Rows from block 22 of the image encoder of a small model that answers yes/no questions on an image's attributes, named by matrix and row number. Rows with one number belong to one channel. Each number is 50 + 15 x the weight over its row's rms, rounded and kept within 0 to 99. All counts start at 0.
Before each channel's rows are labels from the 100 images, of 14976, where the channel reaches its highest value: "peak at" is the part of the image that holds the peak. Only what is clearly more common there than usual is listed. The data: rendered made-up planets. In brackets: how many of the 100, against the usual share in percent.
# conv1: bottleneck pointwise conv (encoder.blocks.24.conv1.weight, 64x192x1x1), inputs 0-191
# conv2: growth 3x3 conv (encoder.blocks.24.conv2.weight, 16x64x3x3, transposed, each kernel summed), outputs 0-15

peak at: bottom left (94 vs 11.1)
conv1.20:62 65 34 37 34 72 25 37 44 49 54 50 80 55 36 43 51 52 53 41 32 53 46 58 41 55 76 64 51 79 37 38 49 30 45 37 73 53 10 26 39 52 49 39 96 20 43 47 56 38 72 72 54 49 42 33 49 41 65 61 50 51 51 33 41 59 31 64 85 44 51 48 45 48 71 28 62 17 52 52 40 39 54 47 54 60 58 60 35 40 57 42 69 66 44 81 69 47 48 70 49 64 34 61 63 46 43 51 43 53 59 42 45 55 63 45 42 28 56 21 33 53 47 66 18 46 54 44 40 40 64 50 64 77 68 39 33 73 24 38 63 29 45 76 74 37 52 53 54 42 54 84 47 43 58 71 53 05 39 47 54 30 57 32 64 62 37 62 57 10 50 67 83 45 48 24 39 60 44 41 55 44 50 55 44 28 71 47 41 42 67 38
conv2.20:56 50 43 69 63 60 55 31 50 92 39 40 31 48 45 38

peak at: top left (100 vs 11.1)
conv1.37:54 38 42 58 71 54 57 36 44 50 37 64 72 53 53 32 48 49 59 76 63 16 49 25 45 34 34 55 22 58 73 67 19 64 51 64 59 40 30 36 55 44 27 58 35 43 40 40 70 71 50 55 59 30 57 71 45 41 36 66 41 37 39 70 37 70 47 54 64 68 63 22 33 42 38 39 45 49 45 54 49 67 43 67 37 31 38 54 55 74 38 48 33 75 33 44 39 56 14 64 40 29 52 48 40 67 48 38 48 47 16 57 21 47 62 65 38 16 60 29 25 47 53 99 41 52 67 63 58 46 40 35 67 41 37 39 50 58 79 63 42 43 49 38 56 64 68 54 78 47 44 62 41 66 25 70 40 52 83 57 59 70 58 68 56 62 55 65 40 30 52 80 38 40 60 37 59 38 32 44 40 67 26 48 37 58 68 32 61 54 51 49
conv2.37:69 50 38 45 62 47 57 12 43 42 67 64 51 44 44 23

peak at: top left (100 vs 11.1)
conv1.22:55 52 87 42 96 33 53 39 48 29 57 43 77 62 44 53 47 52 71 39 57 57 65 42 55 56 59 31 55 42 49 59 36 58 74 33 42 57 31 65 30 22 17 66 57 28 49 21 69 41 38 63 43 41 45 49 70 16 67 51 54 48 14 73 45 38 31 57 40 71 68 29 25 66 45 50 80 61 48 51 48 49 56 75 50 40 50 51 45 61 74 45 34 69 63 48 43 47 34 41 72 46 48 39 39 68 70 66 53 28 60 83 34 74 47 67 42 34 56 68 42 27 61 39 56 57 55 54 42 55 64 55 31 44 46 51 38 38 54 65 24 66 29 29 60 62 58 82 64 48 49 59 48 56 54 68 52 45 38 42 45 62 26 66 49 15 74 62 11 43 46 55 41 37 35 38 70 46 39 74 47 61 44 50 55 39 38 69 47 44 29 45
conv2.22:67 46 41 52 48 55 28 39 53 95 59 70 58 45 46 50

peak at: top left (100 vs 11.1)
conv1.26:45 32 39 38 93 32 33 53 46 62 60 53 84 38 47 45 72 42 59 68 64 31 42 44 56 48 47 28 45 46 68 53 35 55 50 53 46 49 53 39 72 44 61 38 44 54 53 30 61 47 46 46 50 41 87 50 58 71 55 29 41 45 46 78 47 44 38 69 62 64 60 33 37 58 21 50 46 42 57 63 25 57 65 62 38 59 85 72 40 42 50 74 57 50 76 68 30 42 62 53 44 37 24 57 23 59 25 65 50 48 43 67 45 33 40 45 44 16 48 25 69 40 53 56 50 35 45 65 44 74 43 62 51 25 30 55 48 56 34 31 49 73 44 70 87 63 29 32 69 44 72 45 66 40 32 44 47 29 63 36 69 64 59 72 33 64 75 83 34 78 49 44 58 40 54 38 47 50 18 55 77 60 36 74 53 42 41 32 67 61 54 44
conv2.26:45 37 47 64 52 57 64 33 47 72 45 65 40 39 11 36

peak at: bottom left (100 vs 11.1)
conv1.12:39 90 33 64 48 81 48 14 44 45 33 21 66 59 55 50 40 36 44 72 36 43 46 42 51 43 53 30 40 46 25 51 28 45 57 83 58 56 47 36 46 51 35 53 59 45 29 30 78 45 33 56 50 40 60 42 29 59 60 43 53 45 50 56 74 55 34 16 73 60 59 40 52 37 26 41 59 44 46 64 50 49 51 42 53 53 78 29 69 33 77 62 67 47 46 66 31 55 54 40 45 50 44 44 52 36 31 27 42 65 26 68 57 43 45 48 59 44 63 46 41 78 56 54 58 56 29 54 75 54 49 73 80 46 45 41 78 52 51 27 50 49 52 47 43 35 47 47 47 73 65 78 50 57 45 76 46 21 60 70 77 69 52 44 77 60 40 58 42 60 31 70 27 58 66 55 50 50 45 58 62 51 68 18 61 37 99 79 55 70 68 49
conv2.12:63 65 55 63 61 69 81 43 43 44 56 63 27 40 36 30

peak at: bottom centre (62 vs 11.1); bottom right (38 vs 11.1)
conv1.33:33 24 37 68 45 40 57 50 17 39 50 49 37 84 56 63 32 35 48 54 48 58 56 50 42 57 58 31 47 96 70 44 34 83 36 43 42 52 45 29 45 31 43 59 37 61 62 61 68 36 51 54 33 41 36 63 73 36 35 56 56 30 63 50 60 32 62 46 04 65 54 33 44 51 72 40 39 52 42 54 75 10 51 54 57 39 01 41 42 69 82 61 36 46 54 63 32 48 31 43 64 65 49 51 31 63 55 36 52 28 59 47 41 43 41 58 54 63 44 31 59 72 51 68 84 47 27 46 59 71 70 44 63 48 63 49 64 34 33 52 46 70 53 57 36 42 44 69 58 35 43 51 57 30 79 43 58 39 60 60 54 58 40 64 56 31 50 53 89 24 52 48 25 36 39 36 51 42 51 62 39 27 50 35 61 46 70 60 19 59 59 53
conv2.33:54 64 54 84 41 65 49 53 58 57 79 35 39 58 59 28